A small multi-label image tagger, trained from scratch: trained on small renderings of single solids in any pose.
Rows from block 6 of a small multi-label image tagger, named by matrix and row number. Rows with one number belong to one neuron. Each number is 128 + 32 x the weight over its row's rms, rounded and kept within 0 to 255. All counts start at 0. Numbers have three digits each.
Before each neuron's rows are labels from the 100 images, of 14976, where the neuron reaches its largest size: "top examples" is what is common among them; "peak on" is the class under the peak. Only what is clearly more common there than usual is listed. The data: small renderings of single solids in any pose.
# gate: MLP gate (model.blocks.6.mlp.gate.weight, 672x256), inputs 0-85
# fc1: MLP up (model.blocks.6.mlp.fc1.weight, 672x256), inputs 0-85
# fc2: MLP down (model.blocks.6.mlp.fc2.weight, 256x672, transposed), outputs 0-85

top examples: spring; black; cube frame
peak on: solid
gate.445:157119119126099120173071110137127148145093149100096115220091135083143096117094132141098183149198075117139200107115133068148142112142127098106095111171099092177132146154127174110123121135161050086132105094151139168164200207111132137146138101099094117106127111
fc1.445:114154126174178182100124137124154112106137152137132117184121124116119156124110103132061114129088072151172089182140111126147192182148167171190164164111093094090109153120121108134165120115160133124102144062169173119118088135100156152174102101144091159168092159
fc2.445:144189095091166072139103102189149101164131043178108146064112130148091098128093149091138120099168118081081164125118098158138107122139131144158122083149116163072139174072168093158090151127111093126136165149117113112131148154118108091090158166151107100102139154

top examples: spring
peak on: solid
gate.95:160163088167133162107087162129140077049148155163124129150167186112150108164072056091114095156134075148168098108151137156133153120152160094112141147088108140056164099155151226120114132148157128131120134153137149126093126141083153100135130131165079184126122153
fc1.95:109094094150118090136112151080142153105090146169103127134074165122080121107109105146127122155077140139117103120137156123191110159183109120129116172167125128091155086125085153144146080082166136119110123095158152127144031102086109054136130129124186166082167117
fc2.95:092138116153125122161159130160169148118145100118094154095120149132143147150177116113133110093123139115135152148130155166118125105162102090150136081148125167133109094183130099138115138128127126142132157144150141102145106042161152098137062100110114125115140128

top examples: spring
peak on: solid
gate.576:171099172081126143101150172126155157128134131123088203104137170144145133132119167135096094110133121112126118101111161180156103130152077146085144159075096137154162154100139169153137095098085110149139138189177104101148085146132108148164126103108126154141132118
fc1.576:130124116069223102135106140137100157153158116202152147104160095138151112142192122198118104214142135109126144138174112151045072139153118167156118125128152089126136153107088159105138139131100126083089124079134158178080136079129122137131136186167119151184107095
fc2.576:141166185128129186106160126121098180068153147148124115086156094107097161133156154133163138130111169218152131147143117112142161091102165110103093145117138056122122090125132171166173122145190158170112116101116100102128154186135115134138149229107131079105121141

top examples: glossy; blue
peak on: solid
gate.402:185111092129128100136107088155120140114093158095097092143104122059120158031138193134139123156171160082113070125084112134122148154106099164141129141110165116155089143133102177120142127204123134113082124149167085156159145085145137158145107110067175149096170145
fc1.402:094132099178134113128196106181152101134130184170109084113121099125095121145139149073075130121099189125127147098134087129140121158098134153132169189109105123124140137155101152147152179097045098169140131101093148134175042134137148136147124130103109114169151122
fc2.402:103115103129117185131092135128141121108130131108150155101210134199150166097122164135118152070132050165140083151087146147091109141189114118152133152190091153122193122146095156131154155102137177151091109112077124139167119081122077145141144140188143181163097158

top examples: star block
peak on: solid
gate.658:124113114119097113127099097117070159055109118093132139137091189088178090099119133164131137081115154208074171109120199127078142136134109153083113146153164106084153117138132188063170114157175160080116094148168127158114142178133168143168150123087118143159091111
fc1.658:108168094078162142151106122079133147116124140102154137131133098111131070109117116139171079183139128104156117145103110188047160154202082107157083121116113182135147128154120157114131150139117184131198124068186115116127090126138098109182120172087132126082162134
fc2.658:177071128161154124100081182154122108145169185144178175103121119092051145110078126201084124134111131134121128149152179122140108102100116053175106139156129072115126137150154147117136108124100170136191090074077127109119107091179105139181122170088140094117150134

top examples: blue
peak on: solid
gate.446:144104089131159172172079163164146113159126122102117126136149113124079070080128117153146102124138151141148127136139186164183104133115201125097109114172107133145091147093147145120180124137141146101151171131114098123133118123126071085094140151152119127095164143
fc1.446:149128067133089178166133152105174162110118047111153114103151098110172196191152116134119083095117126135130137143100128105129174095146187171115085173054114103161105100137164161184074124088094107122196127103104161103099083107121114124139138106056134146100108150
fc2.446:160090194102126121120129134186102150153210107117124120080072139136084087137138087111132087164215141110148091114098154125129134177156148161088136122144129184139111082136102115149155165172132083099125107182139159100117142082127128128115146196138086117142187121

top examples: brown; black
peak on: solid
gate.554:129130116179155107187165168206131139103176111108109106131187138160194097146171170127100053122156068068084084138107150143134113122047093154097123136126123164105164125109105128127073124179111086062056135122128118142164137111081173143130184116118089137125182175
fc1.554:140065188105113177152098129136117140082086134114114151114133160112140102070135137118137130155177122137116123114099147141186154056144213059119197133138149059131114090165169160064175119168097152104128166163163121104141153063140133163089074122160162157088066172
fc2.554:144143163160173133138115139151146089175048122117134084072148151151167155160167065167133105131136139115147128045136155154077111142131120096136070126138092193196150121072121112078124082117141113101156052178111093129140119123111122107102145141100088118072156139

top examples: blue
peak on: solid
gate.255:134057081140079148081166112125122124142118091130151054132131110083161120070153124156156084145148130080163138126120145096095149231125131153177133142086077177180082138088123172151088118142148109086069071085125147141121118087124137116104119134112108086092125119
fc1.255:185089123143071160124138113174076111189135181100124135132130098152125169126168134157101078161167117139110166153119129181131120086078109186155126171162105073140114142156149172133129115118178101140091133077165143132192122119122144122140167136162163102163130098
fc2.255:150100108112094098137169127090121150207142098109116119066151203142127172122108119137087148162176142091136116184100076124156150120111124148141161087144126060111174191165143122111068082128179125064210130168081109146131152100164080129153129116098181162119095151

top examples: glossy
peak on: solid
gate.656:105140120103130128164201129123122098158133090120084147124120127119120138151150130152144128173137115129099138134156137115123098132114103116121088088119125107119154163097117113088157106103122142113085087161101184145209160157142094175098100129116085134100158116
fc1.656:167161162120150152180119065090112072134113108107142164094116178116115139135096152098131109194147118086115111126119096128151120157141078167124131148122135124099140077159119143111096121182093159156088112123118146067112127088114065129070190144134173062103185136
fc2.656:069148171101110091035104144133135094138121084118127110158154162114112128143181061128143168169148077109187113119168144106124127131156112161090117093062096081132144182185069163187176107133118077135068175157114133185159065157121116137158138058173153095161114108

top examples: red
peak on: solid
gate.629:100116058062123113140076169163128124129109135097155096109082155145093130169130134129127189175090116112130099121111131183096098169120080128120125136077110109105117095147093084149094109111144129115096212158137161157147175117131060113154068125089098148128116164
fc1.629:114194072123130131117156110105105151117161142111081130148129114185094108147092153090145133148112125187131173106086097193117138110106167062105071123137146082083163099097105126123157125160181138122124116116128152093081149179087158140165141137130164133082125063
fc2.629:108142100177154141131148146083082164107120086123179107113135142158057085103121172131133117139089139194147093159167133117126151130150131129139168107100138139108159069134155128074085133176101109105144157170106151171114159122103135110182128135226146072125065164

top examples: bumpy ball
peak on: solid
gate.483:075135092126168127129137089179140077172126135117142086076099110065154120097140187052117083159102152164149113155124119130125179152111152158140160086141145136088162103045112130113128078195163115131094197142139115129134130120068209133140127056109152119115135108
fc1.483:109134092122134096160114084136108116121090121147124174110118063108094152131026158138185159145185088131087160131177090143130136123108194137118176094123100136204103141179057150188113145080136119146144124095081122078114138196127171197167095128106096106091157149
fc2.483:123104133116082110120107181093113107119130092122147069205119102137092093140146136185132148088170119123124164130146092135134162081087139116175083185108101114136061137078203122098146132155142100150128161101116177179178174127124101068123129120060132091163138119

top examples: white; black
peak on: solid
gate.362:109167157115120109130096155110129155099147125067105136090104164113114151103077133137132120047119094152170112175100082067108137068139166059151118138109159105118160093121093191198110159185165198131100062137156149119133118150143150188107112142082102114082080084
fc1.362:135096077059133180106164129114212155120135161045132098198124115128143150123094116073100106110094153154191157129188129143185122062140104116150078234172142116114109124107143120137110184089134076081125123170115136129098163154043082147182109087102138110069063127
fc2.362:119093147161052101122145059155138137133119150080083133130104102140111158141121137142140110116121133085059065087140106152108117146109182129103179174161023122106119117163116178123126115101142113171145111161091212112110135110165138120166158111083108111174130174

top examples: cube frame; spring
peak on: solid
gate.238:146104161050201151068100135128144180102061183120065114120116131119176122158133148120101118098131146090136127162155065121119185114105146055057148138108142051142139161074117100143150110142160176091115152161099116137152117153132149123105169133125110091139095168
fc1.238:137127096145135139170185166189138104124162161124119065121123159150150140120103165081150118085092145168100087110079127112134128104088150167125188121090141123105122087129174169080111083208185183154077107126162144129041152088125173131097136118155139102113151170
fc2.238:089141108091108084060104156125088150166137099098116081087080195120164112171088101114166161147162157158126113129077135178104079115184144141148170121148141205156125111091164083057151106137120103142119162130128145113135157130107104150086151150101090107065148174

top examples: white
peak on: solid
gate.568:115062127124102147164120113156136124106144123132136116161141166110142133169049069105096136093110141125147159085125112122138093095135151168113086115210083128145147135137148192103139189095092172155149144150113103131106137139114139093114099151156083067129109187
fc1.568:105104118145100115104187133138080200139208149137099166086126104147099079164135096130101162139106119130106122164134183071094161116103085143123125110131084134153147170154071111093170113100093140136135119104132086155156154136139101139092103145170095142151229102
fc2.568:178166115057118128102102178175133103045080125134128170110112096158099116091066132113082145141128146167116123157155122109164097156151138106099097195183101134058133123139116130094147117189138109141138140140113149143105110119097143079125116161186113125124079166

top examples: red; bumpy ball
peak on: solid
gate.430:208155102159086172095149139153140179158156091235150142126147086142126067113166182098067165070139160136184138050135109180115075160137169127111150125069165154134109095103117199156116174136123175166029114184131152116122118102121143175123144145107132143181136141
fc1.430:128171139152138099155083197095129154168150187111145126103146168125160124145122136135141096171155120137072117117194119135160145130108158154101184114131191065130154181111153152137081114121157132095102145147134132059126136151118083071090203139154124152136150151
fc2.430:165050147094121127126099131105115126087108120089135100125066116175126077125101082203123058080132121142127125125082116171096113176086139054154130096135109080121108204122101103096161112081115085136122161177145170135098143161167143075147165114108114131126059127

top examples: black
peak on: solid
gate.60:117101147046022089121122212137133084104183109124100146141145145102125087156090118097114129233118130127143134125168142120147162117089148103104100078144106104125099107124097192097117142136131135100079135138113117098185161151175150128148144142060121122118106142
fc1.60:152122065163092170132184126122090118111105107074085132161200098114163113099143140097124172114139111078154121141125080187107120051141138129138140124135165133111119106139087160112142107144074091161080164097085090168137105137098173093094148140130123056083094169
fc2.60:120121176112128123099115118165132153138121112162085087136180104156120166157175129116143119126138105120075128120117158115132127111228109144135135166162091062178128138115142148168158123081135130147151082184143161118138098094144113131141084126104131121078131173

top examples: cube frame; orange
peak on: solid
gate.506:128103111131114164121103107155156114139132109113161096134117069111136152190104149123154191166094146143136068120176145133109174165156173181160087170125101098134159183130093136168126089154110161120140121087121130056214096145079102092098112129127135136108126098
fc1.506:122128084105143129114170126170110090170113094148215134154128131112142104118150195081149104067098108165127186146130064139174149077068108137169096115174161085138166119171087109183114151175118131133128121085178192167128129102099123128109147162114111157100109132
fc2.506:143100074143105123169134100115147180163100131124107089080110119060114140112109146076091110105148117130110106190072115126141172141126155072141114092181161111079124095097127114087116138160184144136185111167132146160124119137182134161143201094094143122169093088

top examples: glossy; pink; purple
peak on: solid
gate.62:144123126085126163155100099174084077142063141101115122145131182086129159161086146191099111128111117120129149130136114087040128163118182089137127176103123143162105105209175076094148111104125122155142157157134119157142163179134112163108077131117054184138134208
fc1.62:132057171116061055119146079175099135196125172097162112164135071090110149142088132104086131059142094063081116110125094156131155089136138121131093178167103125126135112155102206182152114144143121135116128101086161150134161091102132077150077123084110159127116164
fc2.62:082134114138100157124116150137114078162103098133080178107092117159153085104120139110157095126117084132144163125157089136145132146142112137126122121079133165174107155151194135127114112178164168115158152121162174141115153177161127149112152204084101137195142169

top examples: blue; bumpy ball
peak on: solid
gate.294:124129072092136125106143104160109183165085138114097161107111123186153126122125111072136050098172121118143130082065142129104105166121167139096110140106126123164128124090159120131106095187073108159104106134126112148100076120171105181124172149166118112150152095
fc1.294:081110116141127191128088132128161155125202124079084114099119149094157151160102125162128141075112167125210124170086034130105107162094119137121157141135091133136131202119103119135109126168124084084111112150112111149169195170098074057141120103091074098121096108
fc2.294:145143082087136105145144114136178155133074101151147093091106104180140126120154155121080129117108165138124129161110130087122065138156129167127171129113118126102166156143114136113141077152205135137155116096145127111189149132104148110124160141166183135188124143

top examples: red
peak on: solid
gate.20:068167081145160126143100147165151158094090141170169109197093203133137137131090115126142086080106112140142138099154116123100097187178102148105180073106156144089126106106154130158194131083163109173169073140118093169133101112133118118152078095146107129123122108
fc1.20:071061043153090161142113144131124089130101107126158082097159224173154076093129148141100098129152180126154112123111054157152093071042110053107100113137136180130121111098136162142167104165143155099141109125184143180166126140086043099117098127155155140118182072
fc2.20:099058167106119130140106133116091163059124111080156113093114069095175168121107149064133081124095118109173101143089113117110138187169090103123156147164122129128161143211159102080154150055137066146080112133178135060150145109119159133120121177100115092144136141

top examples: red
peak on: solid
gate.141:081125106113134167118138142136152090164136147191095071138111136136156146169141170134161130109123102174125189176142141112117121149155122183221067187124182072117154178123096113127183126191117128108115128163099153151157131148119185159132121073122145131140154079
fc1.141:176139163132114088120088069157140146111166130173162174171095193151123105103173118107157100133091109145064183085145107123126137107094190099166083178104171102127085118119115152134165075140069104153130134145111147069141093133140118138106104084139139176161191161
fc2.141:149132109129149100133141151101124171109102118152087174125125179111099117113106171129199149082142166160112168072105155126147099135167106113222055109127182119151126146102157121169070158149119122164066136117141126110207080147104162148060118119125147169110172130

top examples: brown
peak on: solid
gate.542:091155079134146167162104136095123114119098105145091113105112107141120099161128101129105130154110179194117124119143155111158135101137077129085119119171137143145093157098155095144128103141140134136102108109109117126145175093085132144141180160064180177058158138
fc1.542:138132096056104155123125130143073156126128187186130057201100071134111066114142094084152136145175120136107100105099101094126166178057129151125079047155183086105171163108143161163135082179125122147117153171135066117146165088124114131172164157094132141149099137
fc2.542:128116185106121178096122045143071142071120080152088196170125133099131114144127174102057121142141149124098119148140122084096079137080088116153097185107153104100136112124172144103090125139092167121110114134121088122199149117133089145146082157154207117132147119

top examples: white
peak on: solid
gate.227:123155181131186111096062140181179122151125164049091082171156108095110106145137159095083070135203127135031159122144143158125134094159094145133114146223097092169092152157118164158108136151168085126141121054111135124129154115152168141191087099203144104146152091
fc1.227:113140182111141101128167141174137124083162072148148154037203117135072103080167150101091102124142103120162062147072145147110159125130117076103107120114122137137065152077128134137150193144126102122124083130162141104154099116122088133111166129181119159156121105
fc2.227:145120094112141151149132107156097173073108163148079142156133112099118084036092107144123098122145133131117169151134182086137147134157134153114124104135111115088126080138102121153155137135069100052155151123091094138176145140174154083158122192140140127117104114

top examples: striped
peak on: solid
gate.572:096114096123075165112090104093064101123172165094172076162091123185096118154176177141136147093094104100112131105103144093156148114139123134138122096155106131161119137173045121073105121141167122139162121085188158129144143088091146112105097163107099061059163177
fc1.572:166135119086081135187105123139112136137069145108116161206186065098138149111033077089095114153149153163100156108099152212132143112162122122131086147167103153077082117135171123172141148146148135101178129165121115067129159114142147111101121106148142213173137084
fc2.572:162094108183122163036134162118096099137195108112147084118113151124114128106175194169113142098124095056146155136112152091171149088111104171056145151142181135132132097112084143078174116146098085110139140089172142151170179126152134155066105113106127089119137164

top examples: red
peak on: solid
gate.237:186164081139194102146127127106107134067171158170139181152033179157188179120159115112136073133098127144110136194117109168119197146128146081192121126128163158145116149093122115143142104078150070077161159153125104150078106088136063140127068150140121141073159132
fc1.237:123144145149125155107109156070143159063146065044095131113105096146162101090123118193108106106120104060139098140136132115112172094185158095110098154104154125103101059193105144154116142089142132156131176154083146112124112136113119136107200144136091186136126106
fc2.237:089178190151132169121100128152112178124132069099110102140184114099126166173054146098113172091156145117080065142158114094098104145136065141112153087123164125098114101118155080111116134071176160058153192106117097167159171088145066130182096158133131176089181174

top examples: glossy
peak on: solid
gate.490:068122102200199061075142119143178084153101096154121115096147124117128115161161158126148112150113163161130079080118081160171102135093160160161142172124140071122150121125134136082141101094123108056129178068200144099181132083076075134149116101094112129118167170
fc1.490:164133074174127096123169118112035101165103123143078087155149090107169122123144165086117148095080115117178095150152179117145207091144134105123128109129169147131126100118120102095111143161093105130157167187134116093165168137074174129142151106078092139143149135
fc2.490:132123140109104129127148171095098139127111149150167112114122112172124107104160082098121180124112160128112092106090120095137104105144086084032149168093137116075138176122136154159127069130156149112135191112076129119173122159128103176130118160167174166181155105

top examples: white; grey
peak on: solid
gate.207:134147170130133099142126178086106117079116150094172131142143136128091177139098163092103129147089102145159157102107120171138118143095123121132178153118148186180112155160158163131095126118134108187159134100168106078096137138135104142157178155118117076142127131
fc1.207:102152121129191152066171173116181154144154098133131114175088085185131113063098104145154145124101130134178128153126154112121196060144133095133103108162073162184094154121144109122105119150116117139166154150127160118127120114146208167123096105118080118098121085
fc2.207:117126116141110128119132132149080105170123078124069114114137148122155141165172129171120126155133107072122137147155132115095135138084125139135133108079137097035181155134106140126216113136135126100029176105074074107163107111174090100113132108139205139166124174

top examples: blue
peak on: solid
gate.254:121150152097128096150125120136089131104123143139139139107115147137145164143147108134112106120124121092153166144137096129119142146159156071143136161083134166154145111175143155078128112148091133066079206101108106120166173134109106087087138152133138174112179194
fc1.254:128195103167105123148175143169160060073122132167145147163109134193095077126155128136087196026121174130061162126125118132139115124111123096101107087129094138062140120140080087161179110115081136117094084125084089147126090101102157112147152124075070139180158135
fc2.254:186144101121087215128083091143185176106152110108097146162130139129138125114121108096159169154079166204120124131160135200124152141120127099134131164129097112147129068122150144163141151110184071122193138133150082142092102136150140152166147082118128151098138150

top examples: white
peak on: solid
gate.621:113097104121169167163073156107188178106135074122135096077126139147116101135075135145152145121159162132129088128117167129140161143166136052088153200098142158102169078121158086107092139166134188144099091148129143148145166104115142139125118140101116125099116100
fc1.621:089125189160083128121139144129136177095180203134124104139182078075081119148103103120120119114131123120099081059120154137147073114148174143134134153120150142081063131082095087138150191149120140087122127127115129142134152093073072085111144166138120136141147124
fc2.621:151126125077105079097113130187106176167092132113202140117127130102116152127110107081121144119151106153152190131151110071117095194119115126116077128108117167101125120182107124140126138121122095124099103111141107147165142114136118173163143117109124116059109116

top examples: brown
peak on: solid
gate.633:094093136169143141127145125093175128136085145072160169122148149091118106206144157143098187105131086185102113135164127146102083160089098124122138145087165120094084148109160165112126147082179127187130155075202148094131113099124109072097205175085163100149139157
fc1.633:148134105109102139145112115143126132133153097206126162144117076160169130075118091078153129160129114117173149176093105137105116145151144157161089104162139080151140051123169081117103142136065166108140145173088092147092119145092118160147111124172120146126143081
fc2.633:106143144133168084134140125106172116127090190045143077091150151120094121185098147149099115079132136183085124060144141129141102152136120115092138123095134138147078184113135137175125116082184110174124079130153156113147138113159117095157182138064102114120167159

top examples: red
peak on: solid
gate.478:118156073105121192128075115130109077150146132153082180122070122112146133124072096107149068141130095146138146142164089102037160191149153146124132174161083192159131148144133134119131106127170142162137178102071170179134138134098124185119099159129162103088118092
fc1.478:136158086174116136135097116129180114113056155120209118132202140158118122121088124126110155114160113092181100128195115141125135153099100102120167200137135123153132126143153135053169126161106108121143187126113129184101122166100138117033142068079107059122187107
fc2.478:113117089075091139102112122110169107106126165152137107096158163145114108109066101151132037151133107104088117126133151130123168165126176044172126128062122118134153128089123175122183162144132123091121168131081098144147103147106114230138084088140141123101108143

top examples: brown
peak on: solid
gate.393:114104077135140109097117182120152119075131139104138099104129180151135157184142131139084143168108047171091171144121149140136101140163117126124153133206158050156139156138067144118119132113135111131064092169059118109122120128155168119126059166159108121098085169
fc1.393:103056159140167197127152100135092087091164170093200136127128104139158151111115124179077149159131083161161149113165156144087143109152084156147166105104160056106164121106141164136138153102106153114204140130138126093128155140061149133146104179127182171100174146
fc2.393:134156116161132070132127159137193142130083172165089163123141121126089087160112177114116139175105145113110121085169186131119082176192085161088083103112130036132147153106080137115113122172155151156120163160176101151153091119102111124127095135135141105126157076

top examples: brown
peak on: solid
gate.261:114174158152068192100169133154128115070134102124134149113085101062156086112102135175130084127147152087094116137088120130076124161070127104146079151123084049092185112146221139156144110134166158170107127149101091125014132071151086134143079138122165108127050143
fc1.261:149111152121127175147128113117124054132135115123147123095186144123112149109127128168147133086123195100086123116079136138196155123159155122115126132131155152154139077086132136127190134167140117119059091126173175067166183104121121088141062096196063186130163106
fc2.261:103180108086145137165114132187162127111087127143155178134063124117086150099148086090083097115093159062156085154075145130116166177116190082070116143153121157119128105145086147190140142079092164175137066152136094151136151151175147093157103148147162071137131114

top examples: white
peak on: solid
gate.409:101091126084084150109081076122162171120120121120066132155126137132157142193146182145125145110115149129113141100078099129150083119104131112099182111118137174130130104120095129162141113125072107124112138141119140081117120098138152152130133213136052129130138127
fc1.409:096156109131101097153121129135119152160126097103107150094173102126150105068159127173103111128113070120147117189110165158117161154108180115123144122202080061152165107062129123168209164130120119140106064118071111129136129113179113175119118137122104150171122170
fc2.409:165076154170113120151193174156152178158045096137127101126152133195093165138197156128125103128161114091136083101113132151163138150152107080115118111136087117103120102127125127160091138117078154128114111149153126137143140169186080095139169155174093162063189080

top examples: black
peak on: solid
gate.113:092169170127116134154173139114135091106133157117041152135154121075086121120178140114153145117166098125115097113148184144125134169134123152117052102137119148115068137157099167117161119110059057109111128119163100135120104151118099153153154178105158093086095098
fc1.113:103087156096099084126079096145129109159130065154158106163090139138131165112063077159132112166169134098077115131132074137118159082163147136112112204158137150143092093099152125157098106160141140071078117107123191144123108134141095108103143104118116144158149081
fc2.113:157133121121150059098048095139132126090137139101116085058120131182165163169137169122119061152134195180091138095129179109093099102167170127126114125190116163139149146134111156180133103136082074159059147161127150132106129161093150085163099095103118156110091140

top examples: glossy
peak on: solid
gate.76:101111108098095087067083139165130105180128086100093170061068120177089090142162106083117121138145086159145085070154173142134084174111071116087147093130130094187133115126110132125101096045117113137110098166088087110175131117077135171078110116113140175075183128
fc1.76:106128106131120103102134144116083073141076156102100110103126126112215098186162085070152124129134135169176146098064137134164187148104082145141143093135126082158126076173082134089165160132153119059149165090175131120141134142135153131143111149101152141088185098
fc2.76:091110110130099140110161105119090113152135130119184136082131104168157137109144186109160141153162153088129073134091180136101124095108143156140108067064143153125126144143176072142093129156144129115083099173132080126154106142074155154166126132187084129113153180

top examples: spring
peak on: solid
gate.502:106078071110110164155078163176138112094132137090137113116096097172123112119111137217138114158081136100137168123107125189121060173153133120095166135099099107134201102099043112123072164148158181099172131085142120170168109071086133129095126134147087158149121115
fc1.502:101142157149185127149067112132107149177130167110131172120039111175133129099162156097142116100113092164148075113107182106104174112120119083159123145000151107142104157180073139165111154130129079178073116100104155115166176133157118172118150157137104122099120088
fc2.502:142139108132152117164066136116191143151076141119091087142161086077103125154169156113150125147071130119128138118173097123101117143159190137130176126146109115142065120191149111141121133195145084115102115057070115136100131154120182101131111082165081134092179137

top examples: bumpy ball
peak on: solid
gate.143:120183169084142058143125141123153117091152184117138073092119071170160095200109190134176138148155141113113124149153105110126126120164123114159136155151104116070114146128136120131123105144164132062157138129128100068124157102088095127097212141113095055141119136
fc1.143:096144131110168096149149145143161176064132145157121147128151144138101098086146118164076135174140170123141103134104121112133085148139123084170182103097137102199095093125071131133174085089169179102177110105104108134131153198103090158165155164104146139203113105
fc2.143:097111158137201162116108172194096194127128161101097097109080130166090143083109093170131093135124101172161118140166211117133095075134141132150143139065111135126120140141095106147154102077126115133115177116160097164079155163198134110141150117100114102169128076

top examples: white
peak on: solid
gate.500:072114107075099089110108106117123109140130157102128090111167163142122149175169145101133102158156106144118052160082072169087168168127089129114138131193122105152151124120150161116091139125115119129099154118072081116096153113112143113123099124173176070134071134
fc1.500:170115080118136156121139066128151138160113137117123118128152064122099120145193112100133103093104140157098106123097108181116101170140091148163100163181167177119131135106176127097082110159094163102115117091110115150130123115127164150181104166125152097111134140
fc2.500:168128112111106153176112182095082128134072180145220162200054117085132132073129126128147139148176144132106114178161097197172114112091093142185095084194146123092151201157093167091090132074148111120098097133198141102105105126152152111159114116172135152088151099